Weights of a small self-supervised audio encoder (BEST-RQ): adamw at rate 0.00095, 8400 steps.
Rows from block 2 of a small self-supervised audio encoder (BEST-RQ), named by matrix and row number. Rows with one number belong to one neuron. Each number is 128 + 24 x the weight over its row's rms, rounded and kept within 0 to 255. All counts start at 0. Numbers have three digits each.
After each neuron's rows are labels from the 100 clips, of 14976, where the neuron reaches its highest value: "top examples" is what is common among them; "peak on" is the class under the peak. Only what is clearly more common there than usual is listed. The data: songs of 200 made-up bird species, synthesised, often over outdoor noise. In brackets: how many of the 100, against the usual share in percent.
# fc1: first MLP up (model.blocks.2.ff1.fc1.weight, 576x192), inputs 0-191
# fc2: first MLP down (model.blocks.2.ff1.fc2.weight, 192x576, transposed), outputs 0-191

fc1.214:162113145111144131128121132101086136128148088119080131125103139095125117129120127137095128114114124121191112162104091108107094117136120107182095130094128128113117127148158115134126122131098122089132174111109156091136084113136100131111064063136080119114114128165108123152123129145114133149128144137076116132111126130125168087155147133101085129084120065101100113128141138115121116119133145143092113174091150089147102123121073102147124109148085127150094153113120101126129110085150116098092117109138109126120106074140154091129121120118114118112150092162116129133102103133155134105
fc2.214:109106103128122102162143093187186150078098169143141123114119126121161140144174106181140105191148145124149143088123131160136114114105164159135150118137096141145110115104122147133129151107141120126125161091121113139135163120124157122138145114120145111160161109111158131130121140111125088125116135138146176161146130120129114147114155125170123152150143122135124138127134138129118102120116150100157184123139162145151090131125104121153145108123166158151118115143144125157148154104161168097152116104138093149218174167119114144128127137129135139137073154107169126139156157112088095138
top examples: pitch: middle (80 vs 34.2); upsweep (45 vs 21.8); first syllable: upsweep (36 vs 13.9)
peak on: upsweep (40 vs 5.1)

fc1.55:071075150090085154123138112127134141134130166122126106165158135128087142130108155127129136130149080104112139123108097119095141116135110132134119097127118119107123100124141125103136143113154118087103146154187131114095111092122129090138114158140116113145145153155146135131150111128141112182070145155161133148124123101121135143162095132132103139172112124139131088100133112138139067116139115134189134101135143117172111141111152095110126161172102135127135153119150151165161158090139155113193144143133089162103116127151121143110114117149101162137144124133084139139163114136156181164
fc2.55:149122135132094113168148141145134127113137112169115132140107126149151136103160141121110108115077143147144103132120155145134139129152143128141097161118099145113107093148084148146113125108115118136120172122130118138091108156136154143134151117128172159119109155109163113089128160129139135126171136079078122130118121146119129131092069141113155134115127119167133133126146122128077098088168091148091132125133137164098128136088153155135119168139164079178125118108164129110112116178122152173101087153111162124197136170132097134150163161105118138110153109120137130124140131162189110125
top examples: first syllable: downsweep (40 vs 16.2); dip (39 vs 17.2)
peak on: downsweep (27 vs 5.6)

fc1.389:109101085087087120127093128139123135157141121123114093156167130153115149080162100127120093132160125108156136090129107127102141129133132091118117078113155126125128155088061154123122115105123147144086153084100112108154112144100118170108101089106129136108109142156140143101135083104104112137124115092149162108154113100103115092109134112095109144145165136110131125167136102143124133136093128107150147115133145098124117143122127121125164124128113131123122122142142096111127128122144078110127108131094131074101066119140106102074115138127140106191108140112119109157165083083160117160
fc2.389:103181159110122124112120151133128159147077115165126148125115139170100162152110151145101133134099134089131137123107113125125122127131101122160112170154171131129113131128125061118127136157115098131146163143085172115126096118171133127172199148126115158124139109110113129140157113125175132125123135133098104184090168080127144102135128124137103157062115126129127106141134130090103144172133120129101126109171118151136172105117142152119145136124098128102127136111149136140142102143147114138140143136166120082112108100129141098177150104132109096103196121105159102134123132100145144141
top examples: downsweep (61 vs 25.9); first syllable: downsweep (37 vs 16.2); wind (36 vs 14.4)
peak on: downsweep (29 vs 5.6)

fc1.28:142155109093110179085135135137129118196130110135114076122163136113105118117133125098108137129143127078113115119109149108131103156090106121092138105125101095121083122124113121137126103115127124136104122108120144167117124102108113108127077113125144117131101154170135092143122093107139095137130107107118100125095108093101096092173126121151118126084104100077106134129120097198143152128103104121114117123098097123116131145141066120142135133097122124139139110106139130101133130123111105155124090115092110158149130096114131124143104137145069109106163084125120147066159117116063105139
fc2.28:126151105109163135125184108123125132091144140123141164167189131135102157158118128209134140140143116148118128113159122112137095143160086126121140151119155123096146117126102168093147129107101122147116108121120096137124099134102159115123131107121163099129146142121159158138154122153096162173127160074152120108119133112124125123144146157101117147181099145153134124115115126116140135144158147114144113111124118106110153104143188136130124132141157133145136089142151097094174129169120103124104139120118132112103144109158111115123132122174099117074086092107142127202174114098142092104
top examples: harsh note (49 vs 19.2)
peak on: no call (94 vs 62.6)

fc1.372:154140114105095116120112093147123125174161143133142146122157124106122142096108171108134096123135121092160149132140137107142105120145092105128158059153148127119125127129140096083104156094136089135140107125127119130138126112146099160136100088089150134082067107139149082140131097130102154167154153174113142094129138112114136134102136162129098126114167146148097088155135107146115118136129106139101129154139131075087130146105166113114158143091100077127124120112168153108137111096121100131099100133095132133099133097138121091119124122115131100113109100183100157130103105092085100126
fc2.372:113157111097141138116115114166160100147145104116123122110132113114127166109125154117150106087129103115131129115133118124139097124082140119111159090142114164103150083154120075108146140106156093126130134129114097137124171124146097139099118139094108125138146137139098071150153116122125116151131121162106132086169145121131159140066125146145156131118174160152116121135128082153059121134104141115132177155155142117139142163111138195133097145096154070108126115154155116133104100142140164098109083149072127128140104155093105131112119136154141103092104148142142168115142148134124150130
top examples: pitch: middle (83 vs 34.2); downsweep (60 vs 25.9); first syllable: downsweep (51 vs 16.2)
peak on: downsweep (31 vs 5.6)

fc1.290:134109103155085118116095090137089129095176129121147110132125139129136103125109128112102107107136149092095113100138106152145144131152117083124089105146117106143125107097088074136109143115137133124111096123093112133100124128097115122110137123139100122115105087126106102109093080103136123070128071109090119106097116111088143111129166123155139143172120148102139157127155098148125088137120112122130135139115106125104100082122136146123132127095103084076143140113163069100073104127122088113109143129102078123120111136124123118100156117082131087145119095125121137089132102111108177143
fc2.290:122162102106090080142127100127122125120132110117113128153140142131115111143138134113135121154141124110115117126172118145129187142145100108118116103134113112144105131123117119116100136125139096151157057124116146134144122119126125136126141137150058134138146069162103110154122131118151136131126075132072136130107108123078139151120183148141142165103120176113130107119136149201089147123127112125086154159097128099134101068132124153139163105157118101089133153107126097168100097093145100135109113135118105112107127153112113133144119163112097141127169126128159066098117150086101127138
top examples: crickets (100 vs 14.5); text has "over" (100 vs 57.4)
peak on: no call (97 vs 62.6)

fc1.316:135132140088145147096143145112131120179165113146109081112088119104139103127130120053140137122172128101133118116091116147081128140082095092105071134099102075141078142152094146128089077154134169119089117103124123107131127121137110098104079139161134133128130097144120119119109117140131126145132086108113108105120113108142135058160149133138115116126126110109117163094087145156166120155116088114120112118101120126128104107145110133135168114080091136152135095127105113094157091115120100145132104115112128129142112092135127108125149142145095121097119129137109078125107159142107124131
fc2.316:129117166119151122106153142062169126118101151155117150133109127120116090185112116109138147152099123151130119154153141092139102128123138144140156130129146117119143110153119146102162098127093125152140120123158135100147133160118127115130153134110133089174124110119117173146154151112112138160136174114123129107196161101121132143110100113109123138158095122156175130112139166104122169111129129116093136141164145116103110136168157133149134073182158159165111116107104118171162137170178132114136116072137147138123106156145122113153118126136082144127122113146142127191144176115168119135
top examples: harsh note (51 vs 19.2); first syllable: harsh note (31 vs 10.5)
peak on: no call (98 vs 62.6)

fc1.218:174091097136129138147111128159099175156114106128135102112157167151151132097123149106088141123159108077125123107138114108120124156107128093106109112125115104154101152102124101123107126106150135127145148155132142130132115120133143133119138120134132149098096176147160082130162104145117136112147109154144108148138164081083087112147126136134112155115136082092116162135145097118142132147131151175122092116116154116091104115106119148119111112103124136138143136129133091097107125191154119149145088119092093108130093102154117083156126098146081161133162082084165146115148105131069107159
fc2.218:168131175100125157145083116146157126145129145123094134165119143108085129128138105120109125120166120131131139125140166095099105157140154152162146120135154142132109136151115113104135143153114162138180131131114125094121143102123149120124136132153151160157099160094118138137127126098109152180181166136084125118182175108128126143128114149128145110092121129129074152085089108095133122095125153101125109125109166120168182145142114095160107124080122100108138138155180132107112154157118167135130133139152135118101070105106124141162090129118101119121155118139167150160084108123110110117
top examples: first syllable: downsweep (39 vs 16.2); wind (32 vs 14.4)
peak on: downsweep (29 vs 5.6)

fc1.173:139079141098122079122113128107078122151086102110123100124105101137115111117112113107126122110153125097104154139149113096118153100156134076098060133103154102137134104103112150130112121083113153153114138120150080129145064114111135128135137132127116114133126121172081122116115110115110150141109084141099115079096099150098127139140145133118149146091109110103113106159159117147128123107149105133057119114132164079093156146100106139113130113165099151127102117109107133085125116125124062149116103128141104100073129122098120110143114113100114114123116129179139130147112090107135136123
fc2.173:157173131145142137109111118128175142107167120124098147161116103122102115117101111134128133131121130146184123151108127097120131122117124099096136109114107118146186100136136143122147115120112112174161139135105160097114121138132122131125112137120158134145118138106143153102144152139099152152141150099126136110170101182101111175105164147137179121116110138139077191094125125167158137072171138093166105118146087160109139164134152127117170094135168099110131113137106178180131120158148152128141134101135168126148116140106116141139110105112178119142127130104112137129114113109192123165
top examples: low song (70 vs 41.4); first syllable: downsweep (36 vs 16.2)
peak on: dip (26 vs 3)

fc1.398:098119136110110135106125103141135106114121121108114152117121142131151161116140157132140112081186154102146114139089130164122099159105090116141135132149143151147114196131146114138130148123107095109162132132125130108133095106116136161152098107116141128068098133150156077163109125144139124149143143140136113126133124121124103131130157131125115092091158110084120117152122130140163097116117163138081138152124173094119127107135104098134185114081110125077116131098185144116108150124136093088120071141137109136167138109107168094117143147081106105126174096097124163138116091102102123159
fc2.398:053100117117154101167115125134161113107107145103139111171081102145190162165132106130164075121137091126143121091113130124154107080112122132168136113119158108136096141144178134121114116145132136141153113119203116160125122107144107132098143120156105088155157163114097118110127135091125143119134123168169129146180115157137135147097139107092160149115114124116117100156122097138087109141100152128173117148135165161108121144092121131131099140130094145136125135151125150140108158113154153163160161128187167129141145108119114131119148138114128115149151140127103132102141142149143129124
top examples: downsweep (90 vs 25.9); high song (77 vs 24.4)
peak on: downsweep (63 vs 5.6)

fc1.508:147059067096127139110119122113102132138135119111123121138096121139135155126129123077094139095153122143158110132124114103101127080085183118093119135093112105108139126128089081130132099098141086146141100143145129101130113128136137112113093115134152142118126121146125098147058117179129140133155121155084137136117119153115123106146129145120149115107142093115151163155153118140116079123138154150123059119112133093133160105155119128145120101152120149137089112102118117128121118159093153109159131121108112123144146098100152131166077139135133078090132141115165153143163151127126143193
fc2.508:087086145106111133129121097123130108125106152077114118159140144108153139126120135133123157100158187171119131107159154131161129125097138151126104109131134115160135146129110111130163156117119117147149056128165144128087127129144159144165152153095129120106133116102110108172099102158130097136137093160125142136135095102134122173094116132125129126133102144150203091151134125114105130133125168153083148162158157104141121108158073126136119127131115158132084133117093122106123138111114113118118132148130111181118122137088153157138096146110103077128155119115110122172156152119072150167
top examples: harsh note (66 vs 19.2); first syllable: harsh note (59 vs 10.5)
peak on: harsh note (61 vs 5.2)

fc1.318:164140126113126158118099097155069154147147113076082109123122123154107125080155120102116132094165099092122130124119094162081122129098075093147067107096136125133112136113096114118121117105136125131093129110097120113146129144114147114128111099157099136106099148127124106095098099134102128114147102114168138110086103107104122089134147143128127120152177117091115166149113106126128106123101142133126117128084152053129144077141135130156170116099093116103107143111123097089115110121102122143144121125078114096132088094117137101113129138115146130143120117089107117122123114069119135128
fc2.318:101093159092135087092120112127119123154118112157093128128126131115109130113149133075110120106130140111127122135117117117114196115125114118098106142139169121114093151130096159135170119084114116129107143110151134138135088160123121156116140111087081136119110122128117087140106120097132149142111134164166168144136129109105121124148143109132117133120143111104153123106161166128148098126094110089074115145111083104100190101160142119166139102130161149139134123122140174093150125140123130118162126146123114121118126067130179111127085160118107087132147125109130052176158109097147117146
top examples: crickets (38 vs 14.5)
peak on: no call (100 vs 62.6)

fc1.153:150122146110116171159104100152125139140121111115103157140117068151170138105181142069078139085118122104124142109107094128119143091130129097132138130138179096112153110133131097124117151109099115099149111117124117108129143113149100116165092071131133164102084144155112098087109075152134124137148146146099114153125170096146129122138136101114155121124146097124163163186136104155145104143119157146139084127128123140117134124150124127163122123124096138130138155105179176108144114138138121098177139088120131115147123092092132116163136111116141131114112179095143126123155107116084131143
fc2.153:151122153148101162131087142094136138120143159150115180121108145119115125107165168087144158103098153102144137167129104142134126154132116138150154143130137126132146144140127134142123119153176141130148150154136143159155153081141125131129145097150159201114130115116121138125111107145137135127167108125139107118122169103200129111140095104101157065172155126157164170113133112092150140167171096141116085126164149151143104126138174112109091156114134105131111146126172169090134149158147146114171124137127124128133107122118147162116150077105106150129089154126117155110127122130105108146
top examples: low song (74 vs 41.4); arch (50 vs 18.6); text has "noise" (35 vs 15.2)
peak on: arch (28 vs 4.1); steady whistle (26 vs 6.4)

fc1.391:164113096099112132107110085132089111145152105112103143113088108148164140117142101097094142087129086108140088119100141114126127101090108082116123127112125125114106142120124099134132123115105116146097132065129121121103094163127120115109144085096095144109138099147108069094100126132114134104103130154085121151102146122126088103144145115156102153106136135087145124160155079143094097114104091104141135141121121117122168093114129105155114115139087141111117082128184112122144116146128134087145134109104137122151133075065156096160137110109125111118117114114119129126180166128092133133
fc2.391:111103150133180114125146147134119117137136101087113172135074116157145163159151150174118137134111158116160117134132181133133134080113140125160161129144162112131141121130155105103143130140095122134159124121153145121118129146140148116150148169118110122130131129065146137102121110172167143131108165106105109170165108132131161119128138124108137196135152116136146093114143163056147147100110147139131133143119090102152123121152149136140112111142124151135104104141135150144175095158118093165202131156152103102133145145120145146181128115130148128101131116139150148150129183123157128169
top examples: harsh note (52 vs 19.2); first syllable: harsh note (49 vs 10.5)
peak on: harsh note (49 vs 5.2)

fc1.149:139131077142106156116122103134120142117156136113122090088139104141105106106152117124073130123144117124102112111108127114123138132106101092123092139130139134135093129125106099108145112094138095140112120117076146141131122117107110115108091106157117147099091146149115071107110086115140118122093076142126136118094119075084112108135139135124120154148146102071122152140157110157127118125125111137123163110095114108119128133113123131112156117053121106104106139081117081076123123138135093104139122140118133124127080098095118084121095120140115158147125127136116152090130066078059110106
fc2.149:081164160176128128115131124148100143150145155091097123147146075142177100101164137120160117101142136101098142102119112112137161122181119145133129136151144102112112107164122128085184109117129127134108112144124106157130106108170127138129138160157139099055135094140165131129163146107139108139130103112140162140128110095107109125128137108109134161162132117173128107119128099136150106135111142110068116128108093121118116119105131163117145146092110118086098109089111121106102120155127116166096162111164130123126107129118112122108116173167110113140109090128157140117192091146146126086
top examples: first syllable: downsweep (35 vs 16.2)
peak on: no call (100 vs 62.6)

fc1.118:148121130121125167109112087150113108117121095108141149102113110128113109146150148152112128121134125101137145094130098116142110109175135095066117114150086164117136145147113098138134113117124134159120141127112072140063131159123179115084140130144123122171125144146198116133107112125101100113134131132159120131126134108114154152127155151073123115114136122142094107115108117125118137121128122067106129102114163144087114154148078159138171129119086156095128094122090165122150098091129165106158096093106145155065152117093153160117103084145135110118126125127148154147131143137150150121
fc2.118:104147123150083121112120118145137151097127178158094126137093126101140146090107141096163122114108151160089122129124112162101160150146129165157127160136126136108116110130156185102138113158159146130174132109143179119110129149100115100153161154137110106172107135108091146134124136123122101155101135141141128135140114158150125091097112129109140162161137156079163161121158117123112096162111139148108154155150128132150161116115161116130135118195127079169119138123139123152139100101126163185109155175106115150190135172125120135130121150133128143112142095136159153115156107119121090141
top examples: downsweep (54 vs 25.9); first syllable: downsweep (46 vs 16.2)
peak on: downsweep (36 vs 5.6)

fc1.137:133075086059124112155101147127095129146116099146135145126116125126154149119106079106103113112145122118144141115090105114102166124131094125079147098098131086161125134072085129111118119106114138136136100108089083146149120118108119121112083089147079127114113120145113115137148112110118143124124101149145130114145114148106135086108155108102114104110150158107164178150142103136141116090087094151099050127126134116143140142147120108133113124097092137111114149115157128111079141150138069140085150137121094129139094096125131126159136151117094173148132122121134106130121138113110137166
fc2.137:173172105091117108136116160116065119139163105159115119109126097115158133138096111120097157102136085139087151108142145105125106156190114129167106143126134149137125127091098105121109116108130131097166118112086153132165077144168116125166112130116107138094113131137091102148125102120116154120100101083109106150075150109112125116133147124118138141099138140106108153126101141131111128090156091112124140111113106121123143117159126125113140104121124156092137114091193109082090106130102137163082144145107124127120097099093128102148080127137091151109166119123138153127096110155114097137
top examples: low song (71 vs 41.4); crickets (59 vs 14.5); first syllable: arch (35 vs 8)
peak on: arch (30 vs 4.1)

fc1.13:154073083155095115146098112155143116144127135104116121103118130117145151111185113141153123099131126124108137156107098121090130108127091092070146113159139132130084123150131128145148100112166101129158152187129105104160134107144136117090138067104143154102089168098164077121124147142150112138143103130151111130105113110124092159152126142093159132153137054095109148150122125142144142123103143151121107105133142128095152133117155117164116156087113162109080104129142105109136120146127132105094139120111154111147144101069138135105144141117134117117130107136133126105128079107078119142
fc2.13:127104131137112167178116150182118096106172155082145118111126104154109088083136129149114124101144155135106119166126159124158105123138154137117100116175131125163126124178162132130152126172165124124203129138131154118119138150167127129107115139126175129117109102131185099139132159192111127127154163116136166155168128136133088149144102134157139127161117134116129140131121123130162116150142151133168151127150143129129102139136149138157128159120101121140058143120177115133127159176138147074081157130130098126176136108101151096121126135127147130134119118110125140130118111140104121152
top examples: high song (67 vs 24.4)
peak on: steady whistle (34 vs 6.4)

fc1.382:152107128086132146073121129136119112144105068096149149170188133151117119135147138138145133115124130120110135151113117142081140100131077121158135150117161131138152123137143128080157090102106126155152112158117115112133132122119153114065114075118105151139113112143123142076143114120096169135160162133144152123134174108138066145108106106087161149165099132128150135178129139119115156144141109146089128157152180069100113131138127112116113138082111102152096132137114099123126150147119112109121141108080115092106101092109165132102100131129121104156112120093133143157122118129124135112
fc2.382:142128107120178166121140135123134137109129099161141098124147122103068111123105103111115106163104122165097113168125121104104148177133104124084116106144111163116129118126103127136158119118158110109139140126117154110145147174079119162123060093075159140138108142151140139147115139135114112139092163079147142081125089184093141172147122129144134113145125135107114116082166124131180135152092107144171147141132104132133124160160113114167146126150124098164124148133149119151136132142132112147120153152096155127178122114145112160137141119142100124124141102155101116130086099157100133173
top examples: low song (85 vs 41.4); first syllable: upsweep (49 vs 13.9)
peak on: upsweep (48 vs 5.1)

fc1.409:141118104116109140120124120136103169169139114118093122111157118143171117106132112085123165105112078099142137117100124131145092102119070067101137143087148121134099176093125148112153119127120105113171152131145135112116116154130139077104120130125108142110087185137137091108150134163121131097149124176100147151168182112124084116134134137132117154103118087112113150146140136127140110151127113142095102099136144093141104115126097123130130118135102117121164126123132107101062113160107111152154140090123107132150098077106120126138110113132140122141147106077087162141148075148125121098
fc2.409:139125139126108139100125122089076167140132114135092103114105096125112108098145119127133132106118132137138137116119123133129136119123109118150111134145156166130130093124102176104196116148082164117137132105178129176104112112100091165114122134139097160116165165144148128132156088123086126150121113125087098110153117080135096099136158099085150114120147101076134161127127125127125118134141139139130149122108187119126153095153135122091115123076141129090133183122127153084139147135118114090135132167116084093086107123149093116127134117075079149110165123147137138142125141112165114130
top examples: pitch: middle (62 vs 34.2); downsweep (56 vs 25.9); first syllable: downsweep (51 vs 16.2); arch (46 vs 18.6)
peak on: downsweep (30 vs 5.6); arch (29 vs 4.1)

fc1.359:102094114103109141141103115165108164140141109121081133110111156165127130096147141084104116144142134125125126139129053157133130086107113071127076083139126130118095098097116139151126111106147100115118122136132135116152158139110131119094116094117083118079104145127141125113123094157110107085157107130115098118124130105134143106143121137137106128122174100083141128137127114140143121158101113122073062106138138071111118094129146122145111109114116114110085140123137128085116110148141099142142113120107093074150109124117134131091147112088096117110100157093125150119204113110114129133
fc2.359:130175126110107147159132113146105152124135172115125105120142159126095128130139098109108127127163111170121137120167101135153161159117141162108116130110125122083139149096118105147094160094129179110111151134122122128114152127142153143096079118119135202151111115147111140157128096148077129149126116164117180110083141102114141115139135116097121117152103107130104103138149178140137116142140097079135100136086152111125145128116174134151106142123093099115119166118114103133116099144069094161106091153082114086112108105139103141072141162131133107128127145129127101160135124110161106161
top examples: mains hum (65 vs 7.7)
peak on: no call (100 vs 62.6)

fc1.380:102107113112086108108098095112120132101131172106091136086136132119095146102112122075136153112087127128119123129168119123125118103141120123106126099125138111125146136152109106110164111124135136102093140151135163148171098171138089174115076100134136104128084110127130133149165138150102175148114137134133131109104154107151133088151132148092094111152198129128156136151175130053147136131119134120123148110153112091101130159142134130141131145082129109097124147114124092122096127180149118127101125099110115115147067114124132135105078126145088147088128109134106149111101111139143129163
fc2.380:096113149118146126137110128153146137156109133109146156123112131132105134162170126172132132119103147152118165081156107144143164138113153118121140160143156124130159128141128115130181130119074156151090128151119111140118157130120161138139171140132121173135151094130117177158093142132092117167093136172152100099100160148150142119127120120141104139128140168172164140178133110127109142166135108079127170113118153135120150115130122146102109134167128112155121110159159123137170146091112091104169127138116100127084119153111144100146125121092141114116112128171140051168099148096160112113
top examples: pitch: middle (67 vs 34.2); arch (50 vs 18.6); first syllable: arch (43 vs 8)
peak on: arch (43 vs 4.1); downsweep (32 vs 5.6)

fc1.189:120153147110117133126124100115098101123121161097105139146082142110143152120107117054098150075148125120135126168140125155094105124129074129113073143140159131067139133128136126122140157112116104137115137155118124123139093143118122151141085073150145142116116083143133099142101142143095117125175140135162118127121152102091093089136120160115145152104159097138075130125149142119144114154111128097119139152153159092124131130166094128138166136103122122094120122143143126116162155130108114100117119119084113148156103106122174113074127181137147094115152139120093163154107087085121138126
fc2.189:053102112143120105148134118121149116112083137142128109116134123111141137155093118135124122156109098136149122124123127117117128110101117116149111166112145114122122123108148134146115143147135090071166118130115124118101146121129088112123115099162077110154151170143076141129131106103125117102113087135100140192137105128150172123146126093153113116085095160127172103171146115128100099163111107104180155133154143143108116140147128123136098151126131124162106129116121163190079129114149129115123178134153111161147083115087143131112156086146138111145139137136123107078143114063131155123
top examples: downsweep (81 vs 25.9); high song (67 vs 24.4)
peak on: downsweep (49 vs 5.6)

fc1.507:178119122094122140131088132146101113153151125115114116106146144169152124104125119128122134129145113131095154152141076155120081125102059146093160110115137170132101129131099116153126146115140133116097138104085109134129098132097143156153106088094133168136110132128118139149123081131082098142159125081133145084120108086100108091119121133139115138160136150099125114131087112147125145151111137136104146112122118095120089118140114103102185141124122144099091180101109102123132177132119096128099104141080118133140066133107120129089114157140152100132118103102095130162134144106108091089
fc2.507:082108080093119087119115096129126161136077134151112094148138153117114155110127129139129138111105125143132098144134108141156148119130089140115084153114105126131107102121158115172096127117126066091102171117135160145155099121071125121124147087145145097139128149093112153143123091151103134109138112126163166109066086108107142085146158161132096129130139098130176113130160167079140100143141151157086164106144108129127162157139086109157134163133114141095120131123105143148127141143146126138111130113165131158157114119106123185123115117109132115136121126085151121118105083123150111126
top examples: mains hum (42 vs 7.7)
peak on: downsweep (32 vs 5.6)

fc1.147:145108113142090143114143112099113124137153116147109108141126166149120163139146138103131115128126104100180117129102159141117111106087136114126116131070136188139139127122105131101139136103105115113088126114163098139091117128115154127165138124155125156161117095117093136149144116173089127170104136124115105127107143125108156125084095129131126147168127122156138095105144132104075146146121121155150101150140098171111083158153128097096145077173125107063121136073119111132133140137129139108153090179154070108122141100139154153124108133152073102168155120139122127128143102151139125109
fc2.147:108167164139179141134118098128163161123145110097163141104121115112098120140139135116136105102088119159102090147138110122195123165176132182123157130127118149131151130152136168141095108090145154146123101119091110117132135105101152128129139143137140096105126138117155147143136127129151122104139122085129156139140153136119123114121112150134093106116146150133131150085157142143085088097128119149112150130160133111096154146114128122165115095188086151199136121089131151187108139104097133120118127131101130122101121092140093085122162153130140157098179128127113121097147132180130114155
top examples: pitch: middle (71 vs 34.2); first syllable: downsweep (37 vs 16.2)
peak on: arch (25 vs 4.1)

fc1.16:160112088124104145149133110138086116129128139109139097117128116123069086119153126119100121148148126102146125112113109137091156107074117113127105106150119141166071113124121119143123097120148118144127136106117081159126113114111094125124104120146092150121091131128109066079107117130137106140132075103128096107100071125115116063123158160130147143139182138075109168137132123167133152120133147192135119098097112092121159132122124123123180112122115142101102131077133107086124130120119128128152138154102116121142112116104107106106105109130132177134132118118106094082147152103102112132
fc2.16:110142160137153129099150128128094166130116124108124156166142132133149124145160108157125156134158143145119118122114167119163108145144126121116129107131177102109126126150162166113163102118097126170078113125142091126124138123133139121118154123118146122064111131115126153097147135163128129157152101130139153128131110089113091130121116156096121164141111105148085149104144109112157137127166117109089149094113088109118130116153159129138218096139140142105080130118114106106167149143148130169153136127118129116107145117148130092118080134166126096159125132102155112198149089068155115159
top examples: crickets (47 vs 14.5)
peak on: no call (100 vs 62.6)

fc1.487:142167127141127127118091100106126102147143094151101133092121142136096126104112124135108157122088107138108085126116137104099097101086080089077108096106127112096108149139136072144101149106115088078129122125121152103107091136130128144123096092104071106111084137163117110145132125126139114126130101126122160132147138082092086124129103096135078135114132106150139113142186094088113124111077099153122134123107091110116105107138102149164159112116095117133134133128142125142117124117142106131108112118145131129157091086067125096137084125143095085102157127137088118129117131106143139125
fc2.487:110115136133119140157135140139162139088149177089134131140113156135165133185181135144149096164162172139175161122097087156135119142129126136165103121141123125134136135151139155105159147126129158141100138124151110145143159149140133143134155142158171135124169105124202180108141170099097096124122134152164113119133142140173127108122136128111147138153172112113187140137113107108152135141138134085126155120122172146136141139123141093127109150112138129123090131112114164134189151127163099110131121125157116123158159155190169133130157103110155137155078122124145130128139140134131100129
top examples: pitch: middle (79 vs 34.2); arch (62 vs 18.6); first syllable: arch (41 vs 8)
peak on: arch (50 vs 4.1); upsweep (26 vs 5.1)

fc1.269:122088137123096147119110133135112139159088135086112101151106108155145106128153118120128144077124104142085127120136102115140157073145139129122112149124149136142130106109103054100136121096116143126170119145148114115127089138107137142095128084119125160129110127158144113069116117112059155111138136171087135091135151130122122110107151108058163146134131111105094169145126141142082091144175131142118117137119161085102182137124093101110084127101087159102083152149135121121130133134109098114141148130142115100107129124132113120114108109098140165158111126153148131132112111134089144118
fc2.269:153147114141123178123140155095099147115134126195127100121155128124125141132121114114170146131082140147142136118103097094128103137211126130138135116164139191159118093138098124128152138137146123128128160166175152134115115108146146119114110139145159103128137108157145135091153142125130151148117137120098059119167172151114159143134114148124164114112118101138122114073116101137139111117176141189107138148146144122132135137101117113105101146141119125139144160111151157142138130142162126126114130127141129107132132120185107184123105088097110164129113104155143174098132120182091124107
top examples: low song (100 vs 41.4); downsweep (69 vs 25.9)
peak on: downsweep (64 vs 5.6); upsweep (27 vs 5.1)

fc1.319:152126134073093123155109087116134133192139125150128126095125129107127147101116115086127158103167121117108117123099161132076105132150112115093129072111119116117095165121103097126107122106150118096153153105130122080169108126114135138146114119120128100083127092156143065150154128155127112136132150145165142128078134111071117101115152166117082146141156102137129123131131131134145112130136136140116102121165172121103159155087165128142110104102119146108099128142192127103111124148105142098091138143096142118138106128111164088096143152153097140121159121091147119135123114134129079107
fc2.319:085123171142147134127136128114150108135156135098130096117114136141163129144116143117109137125151135124148095103099188144155079092123133135137145126113162109133118125120138152115183136133167083099164102102120119119100166165093105114114104145119139141097093144106103100138105117146132120120132078158161132132170093122136130157111088103133113158099092143136143080135106149125145101118124169105146163142133159145162139152084133130132081114135098101121113166143136108120140118127096142062146090169142131150150115116157142088107132170170170104166130132106147165158105148118137122162
top examples: high song (99 vs 24.4); downsweep (93 vs 25.9)
peak on: downsweep (59 vs 5.6)

fc1.464:124154090123078125123097131151117119118147099120120129127165117115142117127132112115107113106146132123082137161131068115152123135121090083160081125117122132128130113091094100108116142089146111110114118159100117141146117080140131101122103122101072130110100110164121117094101070104118146095142097129108125080085141093082162129113141169132147164132107139132098152117147113140144124145160095158063119124108151130130119088134132141117130113100103098116162123085105081105101101105128118129139133139122085128118098153090109117090133149097175110111146132144158138106105099110085125104
fc2.464:115159095157123111140114112139096121126126122085089141141163128099127094129124153092143150119145145109129128163172136131132121176130097147134125120132128120138104140094096122114130153126151108092146090135151148135159107119112151137148148151135124108141088076137125114111089102111163136129142117117074124140095110100076150147123169182138118165123107133150109139127150135159090110095137131179090149119098121135163113087157141112147147135104110092082148122110106112124083130127112143110085128160148140153121098199085077138102116183105134120103140141163124153115098111135093105128
top examples: crickets (100 vs 14.5); text has "over" (100 vs 57.4)
peak on: no call (99 vs 62.6)